{"image_size": 24, "crop_scale_min": 1, "num_classes": 6, "register_tokens": 2, "optimizer": "muon", "muon_scale": "spectral", "nesterov": true, "batch_size": 256}
Rows from block 3 of a small image classifier, named by matrix and row number. Rows with one number within an expert belong to one neuron, the router's apart. Each number is 50 + 10 x the weight over its row's rms, rounded and kept within 0 to 99. All counts start at 0.
Before each expert's rows are labels from the 100 images, of 14848, where the router gives the expert most weight on average: "strongest on" is what is common among them. Only what is clearly more common there than usual is listed. The data: pictures of board games with random positions, seen at a slant. In brackets: how many of the 100, against the usual share in percent.
# router: router (model.blocks.3.mlp.router.weight, 16x160, trained with AdamW), inputs 80-159
# up: expert up (model.blocks.3.mlp.up, 16x160x160), inputs 80-159
# down: expert down (model.blocks.3.mlp.down, 16x160x160, transposed), outputs 80-159

# expert 10
strongest on: digit grid (100 vs 16.4)
router.10:54 28 35 40 67 44 51 42 69 58 52 61 57 47 58 50 32 41 53 61 39 29 56 31 62 56 44 46 52 43 40 50 33 49 53 47 64 60 30 34 63 42 35 43 69 52 50 54 42 45 57 48 39 51 57 53 60 58 42 35 39 46 58 57 57 50 49 66 63 45 33 43 68 59 44 53 45 53 48 44
up.0:67 45 49 55 50 41 56 61 44 47 54 51 51 57 64 39 30 45 51 60 48 62 34 71 54 49 65 57 43 41 59 59 44 65 55 52 46 47 40 38 60 37 42 54 41 44 55 62 58 45 51 52 28 58 39 48 51 59 42 33 30 52 62 54 47 67 44 61 50 45 65 50 43 39 47 36 71 33 41 51
down.0:78 36 55 61 56 44 42 54 54 42 61 48 67 69 34 63 65 41 46 58 51 55 63 55 54 41 69 46 38 65 58 47 56 65 43 50 48 43 37 50 39 64 35 58 50 77 45 43 43 53 49 66 63 54 53 53 47 60 43 45 42 60 61 46 52 55 63 56 52 47 49 36 62 57 59 41 60 45 64 42
up.1:48 60 44 51 48 58 35 48 52 56 47 51 35 39 69 41 37 51 38 52 45 67 52 53 26 52 50 45 31 53 43 62 61 54 46 56 56 49 65 57 38 46 47 47 63 53 69 50 68 48 45 56 42 43 32 65 74 59 44 34 32 57 59 53 63 55 48 44 46 65 35 44 65 44 63 41 45 44 45 55
down.1:37 51 45 39 42 43 40 60 64 60 48 60 52 65 66 47 51 48 38 52 43 50 72 56 38 39 39 76 52 31 49 41 30 51 48 55 46 53 38 47 75 55 59 38 54 52 41 54 39 56 49 41 61 54 65 40 42 35 53 44 59 50 59 70 38 42 43 42 49 47 44 69 45 63 54 49 60 43 47 30
up.2:35 57 40 26 48 52 57 18 56 54 47 46 54 59 41 32 41 50 46 44 54 47 55 47 47 55 47 28 45 52 48 55 54 44 49 56 29 55 44 65 67 39 41 53 49 51 48 35 49 55 56 45 68 58 47 46 53 55 58 41 62 51 61 51 38 69 59 45 44 28 50 60 72 74 50 65 46 68 52 46
down.2:46 58 71 82 43 49 65 48 49 47 58 49 57 41 47 39 48 51 65 59 66 52 47 36 35 60 36 47 67 49 41 73 46 44 36 42 53 64 70 40 43 50 52 52 47 38 43 55 46 60 53 44 55 40 55 53 42 57 48 40 51 55 47 49 37 39 58 51 35 55 53 50 62 47 48 32 52 45 56 46
up.3:43 57 55 74 53 63 44 46 48 48 46 56 42 51 45 48 56 43 56 43 35 36 34 45 46 49 58 48 51 45 36 56 55 67 59 62 48 31 47 60 43 49 47 48 67 51 35 43 44 57 47 42 70 52 54 64 51 57 36 60 50 48 51 25 67 48 52 45 52 58 46 43 51 48 54 66 55 49 49 44
down.3:47 62 43 43 57 54 39 41 49 61 43 58 59 41 72 59 46 36 55 43 46 53 48 82 48 53 68 50 55 40 64 34 45 54 49 35 34 47 56 39 70 39 59 48 52 65 37 46 51 54 55 44 36 59 46 63 44 39 52 64 60 37 38 51 44 48 48 38 58 56 36 56 47 44 42 49 44 43 38 57

# expert 14
strongest on: noughts and crosses (79 vs 16.9)
router.14:48 52 51 42 35 66 43 49 35 46 59 38 43 37 56 63 35 67 42 58 43 36 56 36 71 52 45 33 62 64 49 53 44 49 67 47 51 46 39 45 48 44 58 47 55 70 47 62 48 57 21 35 30 49 43 62 41 51 61 52 51 49 24 46 48 54 55 56 64 55 51 45 53 56 39 42 50 42 46 40
up.0:37 51 47 40 58 48 44 24 69 53 43 40 67 39 72 54 49 54 52 45 46 52 44 63 48 33 49 35 41 51 38 49 54 38 47 56 33 71 43 49 50 58 59 54 66 48 49 51 56 37 59 48 39 32 44 34 38 49 39 62 54 58 54 60 68 64 51 53 58 56 52 63 73 43 58 65 62 50 46 46
down.0:53 66 47 30 44 41 66 47 49 35 53 45 58 43 34 35 47 47 57 37 59 40 49 63 44 52 64 47 62 48 46 42 61 42 61 60 51 49 53 53 64 32 51 48 48 32 72 47 52 55 66 49 61 44 57 43 32 36 46 36 42 46 64 58 48 59 56 71 55 38 44 61 42 54 57 42 27 55 62 41
up.1:60 84 47 72 55 45 45 56 45 47 48 60 25 45 44 55 40 57 30 51 49 75 44 37 42 50 41 35 45 59 41 36 57 46 35 50 47 61 41 65 52 56 58 49 49 58 43 51 48 54 36 50 55 48 46 60 23 46 60 56 47 38 55 63 57 55 40 50 43 68 60 61 40 68 56 50 42 51 46 44
down.1:44 28 45 62 48 48 37 57 50 55 39 56 47 49 61 41 53 50 39 52 41 43 30 66 44 53 31 62 57 47 45 41 53 40 57 34 52 64 58 53 37 44 62 49 73 59 50 58 45 49 51 47 55 59 46 33 68 66 60 45 51 64 44 64 57 57 53 28 50 37 42 47 42 56 57 51 65 61 52 50
up.2:47 55 53 47 51 41 62 47 66 59 45 63 47 52 30 52 64 44 57 46 48 61 35 51 33 38 38 47 56 47 67 66 53 49 58 66 55 36 53 49 28 59 45 60 44 28 71 49 55 55 63 51 63 58 40 50 27 48 43 57 72 49 44 49 48 33 34 54 51 62 63 54 55 46 40 24 45 43 63 57
down.2:56 52 55 44 35 67 74 58 48 49 41 58 67 41 47 48 37 55 47 62 64 52 44 47 51 62 49 53 42 59 43 61 60 63 60 34 50 29 38 63 50 49 49 38 48 65 42 54 55 64 40 47 37 69 49 45 55 47 39 44 37 30 33 49 51 57 65 50 55 25 47 40 63 43 50 46 44 47 46 63
up.3:55 52 39 56 64 32 43 39 48 46 66 43 54 43 39 71 66 43 51 40 48 41 56 35 54 41 53 64 47 62 49 51 58 53 56 40 75 59 41 45 49 67 60 53 49 43 50 23 52 49 51 54 33 47 53 66 40 35 62 55 61 58 47 42 69 51 44 57 42 51 35 73 49 55 52 49 65 44 51 50
down.3:43 36 37 40 45 51 56 38 44 50 58 64 48 48 49 54 48 45 31 52 65 52 51 60 63 55 65 33 47 36 71 60 41 56 44 43 44 26 58 47 54 47 62 37 47 53 32 32 41 45 60 39 50 58 41 46 47 49 37 51 45 51 51 45 42 35 38 40 59 47 31 47 60 80 58 82 74 45 46 65

# expert 0
strongest on: stones on a line grid (100 vs 16.8)
router.0:52 43 57 55 48 48 44 66 40 42 44 45 52 49 42 56 46 41 51 45 40 28 49 29 58 41 47 49 64 58 68 45 56 60 50 53 46 36 51 48 36 45 32 49 50 54 65 41 64 41 55 57 61 50 68 69 43 44 39 25 37 35 54 39 49 37 36 37 45 60 46 64 64 47 57 42 54 33 48 79
up.0:25 49 51 40 45 31 48 43 56 42 49 61 50 46 32 50 43 53 76 55 68 50 59 79 64 54 54 72 42 50 60 39 56 46 36 49 47 47 56 41 49 35 40 66 58 53 47 62 53 33 64 47 45 46 46 43 70 56 35 46 52 45 43 57 60 40 59 46 48 46 44 57 75 51 35 50 54 52 46 55
down.0:63 63 56 38 44 57 60 37 53 54 30 44 39 53 70 37 54 61 50 59 68 52 56 60 55 47 53 62 49 31 52 32 27 55 51 40 40 63 71 50 65 55 63 35 58 41 37 53 44 38 58 56 55 45 62 48 57 49 61 51 58 38 45 55 58 33 61 41 42 45 57 55 54 54 55 32 60 44 51 58
up.1:57 70 50 33 49 54 62 55 32 59 58 50 51 40 47 49 51 50 38 39 59 39 63 37 47 45 37 49 46 42 46 61 45 35 56 56 63 66 48 45 55 67 58 43 35 53 43 68 54 39 39 49 38 46 64 57 33 44 40 53 54 46 71 52 73 52 54 57 30 57 55 62 64 33 53 55 50 56 32 51
down.1:45 43 53 49 52 37 53 63 55 40 70 52 67 54 47 50 53 44 51 42 64 54 57 51 55 53 43 36 53 40 52 73 45 28 50 66 34 45 38 50 38 44 34 64 66 46 51 51 53 69 29 43 45 67 60 38 37 46 50 44 41 56 49 46 50 57 51 62 69 49 48 47 49 61 50 57 54 51 67 46
up.2:53 49 48 42 42 52 65 52 47 46 55 50 53 51 43 34 43 67 50 61 49 36 49 35 51 58 70 27 36 49 49 53 37 35 62 46 65 58 61 36 61 35 58 42 59 59 35 67 64 36 48 36 44 50 50 63 53 71 44 20 46 53 55 60 60 50 57 62 51 63 65 48 38 42 53 38 50 47 52 36
down.2:37 48 41 48 65 55 53 38 50 47 53 41 48 55 45 41 52 58 46 45 54 58 55 65 50 52 56 36 43 41 43 54 49 46 49 46 32 62 54 50 41 60 38 47 42 50 67 41 55 49 48 30 34 56 47 71 36 50 57 70 42 43 60 54 33 41 58 54 73 71 60 19 63 44 45 39 52 45 30 38
up.3:63 60 43 65 49 46 39 54 42 46 51 55 37 50 62 41 50 42 40 57 65 62 40 65 57 55 46 46 54 37 35 57 53 52 40 69 69 41 62 56 49 55 35 62 48 58 43 60 52 36 63 59 47 33 49 57 52 52 52 63 61 65 54 74 53 44 46 41 40 43 39 50 33 47 46 50 47 69 41 49
down.3:47 47 57 42 71 69 41 50 53 51 47 60 60 49 49 57 51 49 47 43 36 43 67 60 47 59 48 34 60 32 59 54 48 53 42 29 60 45 63 57 54 53 45 43 73 59 58 58 53 44 47 29 66 63 34 66 65 43 49 53 49 54 34 42 40 59 48 54 43 55 42 53 54 41 41 61 40 55 38 42

# expert 8
strongest on: discs on a green board (100 vs 16.9); second side has more (74 vs 45.5)
router.8:43 48 46 40 41 58 40 64 48 61 32 44 72 41 55 42 52 50 42 56 77 39 59 67 55 29 51 42 40 61 53 43 42 64 61 27 45 51 68 45 62 41 49 56 51 50 56 62 63 41 42 51 47 28 53 37 57 46 28 45 53 59 51 52 54 44 50 44 62 50 47 27 72 50 57 39 49 59 51 69
up.6:52 53 58 52 46 44 39 45 68 43 55 55 44 55 47 63 59 58 62 50 53 54 51 56 47 49 44 58 43 63 54 57 34 63 43 57 44 48 40 28 58 67 59 40 55 44 50 41 54 58 43 48 55 54 50 50 40 40 49 58 57 34 35 46 50 68 48 48 47 39 71 48 46 39 48 28 45 41 74 57
down.6:45 41 53 30 44 51 48 45 61 58 32 46 46 66 53 48 57 54 60 55 26 55 46 72 53 62 47 46 58 37 44 45 31 46 39 62 42 44 39 48 69 42 48 42 46 47 49 59 57 54 64 46 63 46 52 49 44 55 63 41 66 52 61 55 44 50 67 38 56 37 55 40 57 36 63 41 46 38 64 49
up.7:56 55 49 43 52 54 45 61 37 58 46 49 40 49 37 52 64 60 50 35 64 54 35 50 42 54 39 62 38 44 46 51 55 53 54 56 67 69 57 31 41 40 52 50 62 50 51 43 63 52 50 44 57 44 47 33 53 55 49 61 71 54 42 44 63 50 40 52 55 52 42 67 38 37 57 56 45 57 32 43
down.7:31 46 43 20 40 47 33 70 45 49 55 46 46 63 48 38 41 50 53 36 47 34 53 76 58 54 68 65 46 48 42 47 40 53 48 60 44 55 55 51 54 47 56 58 52 40 35 44 52 29 46 52 34 32 46 51 39 34 57 54 53 52 39 67 52 50 57 38 38 59 32 44 44 46 62 61 65 54 61 58
up.8:52 42 48 69 48 28 45 52 41 45 48 42 66 59 45 46 78 32 59 54 53 52 48 33 48 52 43 57 63 57 51 53 53 54 42 40 54 49 50 58 46 53 63 64 42 48 61 45 48 42 65 56 64 42 47 51 56 67 61 60 70 43 49 51 57 47 42 54 55 45 52 74 57 39 57 71 51 51 52 48
down.8:54 48 53 71 51 67 47 50 55 50 47 51 59 38 51 43 36 45 58 44 39 46 53 39 48 40 33 44 46 43 55 44 55 52 36 51 40 59 62 61 50 56 47 35 51 51 40 59 52 64 25 50 36 39 50 49 37 60 60 50 44 55 70 34 49 48 53 48 30 57 48 43 31 65 67 66 47 52 50 61
up.9:65 44 56 47 47 41 42 74 46 51 51 43 50 47 45 46 54 58 67 53 44 47 36 33 60 46 28 42 52 39 45 61 77 44 44 51 56 50 57 65 52 43 48 34 43 47 63 45 49 54 46 51 41 61 53 61 71 50 49 69 41 49 58 81 75 55 49 44 49 32 52 61 52 54 30 45 42 52 43 56
down.9:56 51 49 55 63 59 59 43 46 52 45 59 42 44 45 58 55 34 38 45 26 61 68 19 56 47 37 61 63 51 60 51 59 54 45 58 59 59 46 52 41 38 42 49 58 47 36 41 53 51 44 50 47 45 47 47 61 63 46 48 41 52 50 41 47 55 46 64 46 62 63 35 62 25 53 58 42 43 41 53

# expert 15
strongest on: draughts (100 vs 16.6)
router.15:43 55 44 47 43 53 54 54 62 57 27 52 39 56 45 48 62 52 33 55 47 56 53 67 40 17 38 50 46 48 55 41 43 68 65 62 58 41 46 60 47 61 55 49 63 36 61 35 47 59 51 49 57 52 52 51 32 34 61 63 68 50 36 52 66 38 41 47 65 41 55 36 49 45 56 52 70 48 63 44
up.0:48 47 49 48 43 59 38 40 51 49 71 70 38 47 52 55 48 59 49 40 63 59 59 41 39 43 44 68 35 51 47 63 50 50 56 49 33 58 46 47 42 50 39 52 60 32 62 41 36 64 46 55 49 55 20 47 59 44 43 67 35 47 41 36 50 62 51 56 39 47 40 44 57 39 47 55 46 57 38 54
down.0:37 38 48 41 73 55 38 44 61 49 57 57 45 43 63 49 58 66 39 62 53 55 38 42 43 56 47 50 54 47 71 44 49 62 44 47 46 63 60 61 47 38 52 36 56 54 42 54 57 26 39 26 37 35 72 58 33 52 51 56 55 56 52 68 44 63 56 50 48 45 62 52 54 49 51 32 55 48 51 48
up.1:45 47 46 36 53 46 66 70 54 51 57 66 42 54 37 52 33 57 62 50 58 66 49 62 45 43 62 50 37 53 45 49 53 65 56 56 38 46 36 56 47 41 43 47 61 50 61 52 51 36 62 67 62 65 61 70 36 44 61 60 38 44 54 62 53 41 44 45 39 53 59 37 39 67 38 43 57 32 48 59
down.1:60 49 45 39 54 53 45 34 44 43 38 34 59 52 63 50 46 35 44 53 57 51 33 62 44 40 61 71 55 52 45 47 68 49 47 42 37 37 32 40 50 43 64 58 30 47 66 34 56 34 60 37 51 59 43 54 56 36 59 48 47 56 60 48 42 56 56 49 52 44 31 45 42 54 57 68 49 49 48 40
up.2:33 42 30 48 66 51 53 28 37 42 50 67 43 48 51 49 47 64 52 42 32 45 50 42 52 58 45 61 46 35 35 48 51 62 51 51 78 51 68 39 46 56 52 33 35 55 59 67 48 42 26 51 32 54 38 52 38 45 64 46 39 41 54 53 55 34 64 62 55 54 45 41 48 43 45 50 56 40 50 48
down.2:75 70 47 47 50 47 56 54 52 55 47 40 41 53 43 35 46 55 46 54 65 47 54 50 28 60 68 37 52 35 51 40 54 62 48 63 57 65 44 52 46 65 48 56 59 53 61 38 50 44 59 52 54 33 61 45 61 55 57 41 32 45 51 55 36 46 39 46 56 54 54 49 44 69 47 39 49 50 47 38
up.3:44 51 38 34 41 47 53 52 44 54 66 67 43 42 55 45 53 58 37 62 28 53 44 48 48 47 60 44 36 46 60 43 56 50 59 60 52 39 55 52 55 49 35 49 49 47 46 44 56 37 54 35 33 45 55 44 71 64 39 51 25 60 38 29 37 43 58 49 50 58 41 51 34 48 37 52 71 39 41 37
down.3:49 56 56 44 47 52 39 62 44 48 62 55 43 52 52 54 55 57 41 56 39 48 52 49 71 59 40 52 48 64 42 45 41 57 52 42 52 64 40 42 57 72 50 39 43 45 37 29 55 70 46 37 47 50 50 34 46 29 64 54 40 41 29 46 35 50 51 51 47 45 61 63 50 48 50 42 67 52 51 43

# expert 5
strongest on: stones on a line grid (100 vs 16.8)
router.5:57 53 62 42 64 63 60 52 29 50 57 53 39 66 43 64 63 40 31 38 57 48 57 60 63 45 54 24 62 53 53 61 46 43 56 50 51 48 47 53 44 33 50 56 55 61 62 49 56 49 57 56 43 56 24 51 48 54 47 31 38 50 56 45 57 54 43 63 35 33 64 46 53 49 53 53 55 58 49 38
up.0:53 56 42 33 63 47 45 66 63 53 58 36 47 59 51 50 37 49 57 50 57 43 67 49 51 44 37 45 61 58 38 46 41 42 61 51 28 58 54 51 58 44 35 44 43 39 52 50 56 52 77 57 49 62 26 49 42 47 56 61 28 42 45 67 34 47 64 55 42 43 45 54 60 52 43 40 60 48 53 58
down.0:48 51 53 53 49 46 58 54 52 36 48 47 39 34 51 44 62 49 47 44 54 50 63 61 38 53 50 66 41 31 36 49 41 53 55 64 44 66 41 47 40 46 47 49 47 44 74 37 44 30 36 55 63 46 56 55 43 53 44 62 34 47 60 35 44 59 39 64 46 47 53 43 38 55 52 39 38 51 46 41
up.1:44 58 51 57 61 39 31 50 30 52 62 46 33 46 45 57 48 40 48 48 61 55 46 32 57 56 42 43 43 64 68 45 48 41 43 54 55 50 61 57 53 66 59 63 56 58 46 38 55 57 45 58 50 32 33 53 63 54 58 68 64 51 49 53 56 70 53 45 60 41 51 45 47 37 56 62 59 59 56 50
down.1:50 46 53 52 47 54 48 39 49 53 47 51 56 46 49 59 42 51 82 54 46 77 43 52 52 51 32 46 44 44 47 57 54 42 38 39 50 46 65 43 50 51 42 55 41 49 43 51 65 35 28 51 45 54 64 58 64 48 41 54 44 52 51 33 60 33 61 49 44 48 44 40 63 40 42 48 55 68 54 59
up.2:37 56 60 52 59 45 74 41 57 54 39 45 61 49 53 50 46 43 32 36 55 56 35 44 64 43 44 32 64 55 60 52 45 26 46 48 40 48 54 66 47 36 54 63 52 34 55 50 45 50 44 76 65 50 68 51 41 45 52 58 62 38 66 60 41 46 50 46 49 42 60 50 59 51 48 60 57 64 53 52
down.2:63 52 55 58 53 38 62 51 63 46 53 52 60 59 41 46 57 59 59 51 57 49 54 57 35 53 56 33 64 50 45 68 33 54 50 30 51 46 34 53 43 40 40 54 45 46 63 59 25 59 64 46 62 49 44 63 26 49 49 64 51 39 59 49 55 41 46 54 43 56 38 43 49 66 49 59 37 38 44 52
up.3:59 32 56 54 45 53 39 38 31 45 55 53 45 50 41 54 44 45 47 43 53 58 31 42 46 57 36 50 72 52 77 59 64 49 55 35 44 46 63 54 43 38 57 49 57 55 44 30 46 50 43 53 50 58 66 41 49 33 60 70 37 52 42 41 36 58 45 42 33 47 51 55 48 51 37 31 53 78 39 60
down.3:59 56 57 62 48 56 52 64 44 52 54 66 55 52 47 67 46 41 34 51 48 44 50 41 67 49 48 55 44 73 25 38 60 38 62 49 57 46 53 63 49 51 54 60 48 47 38 45 41 60 49 44 44 53 57 43 63 37 44 52 42 71 46 46 59 74 42 46 52 46 46 28 32 59 48 53 66 44 55 64

# expert 2
strongest on: discs in an upright rack (97 vs 16.3)
router.2:40 49 36 50 33 47 52 58 56 64 46 41 60 74 51 64 57 63 51 69 31 39 48 37 49 51 57 51 48 61 52 25 61 37 54 44 39 41 57 58 35 50 40 59 50 66 55 51 43 50 63 39 49 60 53 48 53 67 67 49 34 58 43 62 37 38 40 43 56 47 36 52 65 44 40 35 52 50 47 50
up.0:62 45 30 38 39 62 63 58 46 50 63 63 52 61 24 46 40 49 55 42 47 60 58 46 60 52 43 57 43 39 51 59 56 54 53 51 53 52 59 59 68 54 41 44 52 45 54 33 67 46 32 77 44 42 48 44 50 55 61 38 50 35 55 55 45 33 51 66 42 54 61 56 54 56 53 53 76 37 42 45
down.0:52 54 33 48 54 46 40 27 55 48 64 60 50 59 38 68 57 57 36 46 58 46 56 59 47 46 36 47 47 48 50 44 54 46 54 68 56 56 40 53 29 47 60 57 38 52 73 50 43 55 51 37 56 45 52 56 45 48 63 42 57 39 45 62 53 59 59 75 49 59 46 43 46 76 40 61 68 67 45 26
up.1:35 51 49 52 72 56 52 75 39 46 66 58 57 41 35 48 63 41 45 54 42 70 47 59 52 52 31 49 49 49 54 54 49 50 42 60 52 56 41 38 54 46 44 52 51 35 65 41 60 65 56 51 60 53 34 53 41 44 52 80 69 43 53 50 42 56 33 30 40 42 51 49 62 53 33 63 61 54 35 58
down.1:31 66 50 26 60 48 56 51 61 42 45 49 46 51 27 54 47 71 44 47 60 49 26 51 33 59 45 35 47 53 47 49 61 67 30 62 50 56 53 37 58 55 55 47 39 42 54 47 41 45 46 61 48 59 50 36 54 42 61 55 40 31 53 50 43 50 51 42 52 49 37 67 44 55 41 44 38 50 34 62
up.2:44 46 47 62 34 39 62 46 32 36 57 45 64 56 46 46 61 44 57 55 48 43 65 52 43 57 57 57 39 41 39 65 34 53 64 50 65 45 36 59 54 39 62 30 45 56 56 47 58 52 49 69 51 39 64 33 53 36 60 62 60 54 41 47 56 43 48 48 53 51 52 50 53 68 53 53 50 48 77 56
down.2:60 38 59 40 41 40 61 73 54 55 45 35 37 51 48 55 43 51 49 41 58 48 68 51 48 41 37 53 49 52 58 73 44 37 54 60 49 51 54 45 52 38 46 55 55 50 52 68 42 39 52 51 52 37 52 57 63 49 66 45 54 74 20 44 71 66 42 43 65 48 48 48 66 55 44 53 37 58 42 49
up.3:49 56 47 56 33 47 54 38 51 48 47 43 41 39 60 44 56 53 50 43 51 61 57 38 44 40 43 60 45 56 54 48 42 38 54 54 49 51 63 56 41 60 61 43 56 49 45 57 51 46 37 43 48 30 72 48 64 46 45 50 60 49 31 47 38 48 54 55 49 46 53 52 38 30 66 66 57 59 52 54
down.3:52 37 54 57 40 43 63 68 68 57 38 39 71 41 39 52 46 55 38 54 44 49 41 59 43 41 38 46 59 59 45 73 51 49 48 47 52 54 38 47 37 62 55 39 61 50 32 43 51 65 63 45 59 50 79 72 55 59 49 50 58 51 69 55 47 23 48 44 56 60 47 48 50 60 70 68 48 53 51 57

# expert 12
strongest on: digit grid (100 vs 16.4)
router.12:57 52 55 51 64 63 55 54 65 61 56 49 70 40 50 42 46 54 35 62 30 37 51 47 48 42 39 46 57 57 39 41 41 55 52 53 51 54 43 42 64 52 46 56 45 74 54 55 49 49 79 48 45 52 63 51 59 60 44 35 31 58 49 56 62 47 59 48 54 47 47 54 68 44 50 45 53 48 49 57
up.0:49 48 55 55 66 58 40 46 46 57 49 42 57 55 45 38 41 47 67 59 50 68 50 55 44 52 49 42 56 38 45 48 37 51 41 66 60 50 57 36 64 62 59 54 45 64 45 67 57 53 55 46 39 69 38 58 51 58 55 42 53 65 61 42 54 32 48 49 54 65 60 42 35 45 52 43 57 55 53 48
down.0:19 50 41 47 46 53 45 42 60 53 46 40 34 67 51 44 50 68 53 49 65 31 39 45 61 59 51 43 39 46 60 42 57 51 58 32 65 67 49 47 56 49 59 55 49 60 47 62 61 50 66 44 38 50 45 33 33 48 50 40 58 45 36 61 59 40 58 53 42 60 53 54 49 42 44 53 45 58 47 52
up.1:61 41 51 36 35 55 48 39 64 38 47 72 42 59 46 60 57 58 43 46 61 64 50 53 50 58 52 59 59 41 41 46 54 41 60 51 49 54 61 58 59 49 38 55 58 46 31 50 54 39 35 49 51 51 48 34 52 56 46 54 44 53 43 43 49 59 51 59 57 43 44 41 34 65 37 54 51 60 37 43
down.1:52 56 41 67 45 59 32 64 45 32 42 31 56 57 50 52 57 37 54 63 44 38 49 68 56 53 52 45 52 47 60 38 40 49 64 44 43 48 60 55 46 43 34 48 48 45 53 46 55 47 29 64 40 39 46 37 59 59 42 44 35 63 42 61 37 58 31 49 50 47 51 64 25 54 49 52 40 60 54 50
up.2:27 58 42 38 61 35 56 34 54 53 42 57 65 47 55 39 48 51 65 58 38 39 47 64 42 52 52 26 37 33 37 56 50 40 68 55 56 54 37 70 51 40 44 50 55 55 58 73 45 46 48 47 55 59 47 53 46 67 60 54 54 36 66 56 47 55 52 64 44 60 37 47 44 42 51 44 47 54 47 51
down.2:44 51 46 44 52 42 66 38 46 64 41 65 78 32 65 47 53 46 40 47 64 40 51 47 61 45 52 27 29 46 35 53 60 52 46 48 47 63 45 59 30 43 47 55 38 45 63 45 53 25 46 53 55 43 31 59 38 43 42 67 48 45 56 48 53 55 48 51 58 48 55 64 59 58 45 44 45 50 45 52
up.3:56 56 37 35 64 48 66 38 59 53 46 47 51 46 41 50 52 57 63 44 44 44 35 69 52 43 44 59 55 51 64 50 55 50 60 51 58 57 39 67 58 45 51 48 35 52 56 55 53 46 38 29 58 52 56 38 41 49 62 59 64 54 68 48 46 33 46 47 52 59 65 62 47 49 43 68 51 32 31 40
down.3:40 48 48 53 49 49 50 42 62 44 51 32 54 63 45 47 41 50 38 46 64 43 48 61 61 46 58 25 50 56 51 50 37 31 37 50 56 62 46 51 37 56 53 46 58 50 44 56 48 50 32 37 61 41 50 48 42 66 48 40 66 39 38 66 50 32 54 47 57 56 45 39 53 62 60 55 55 58 70 34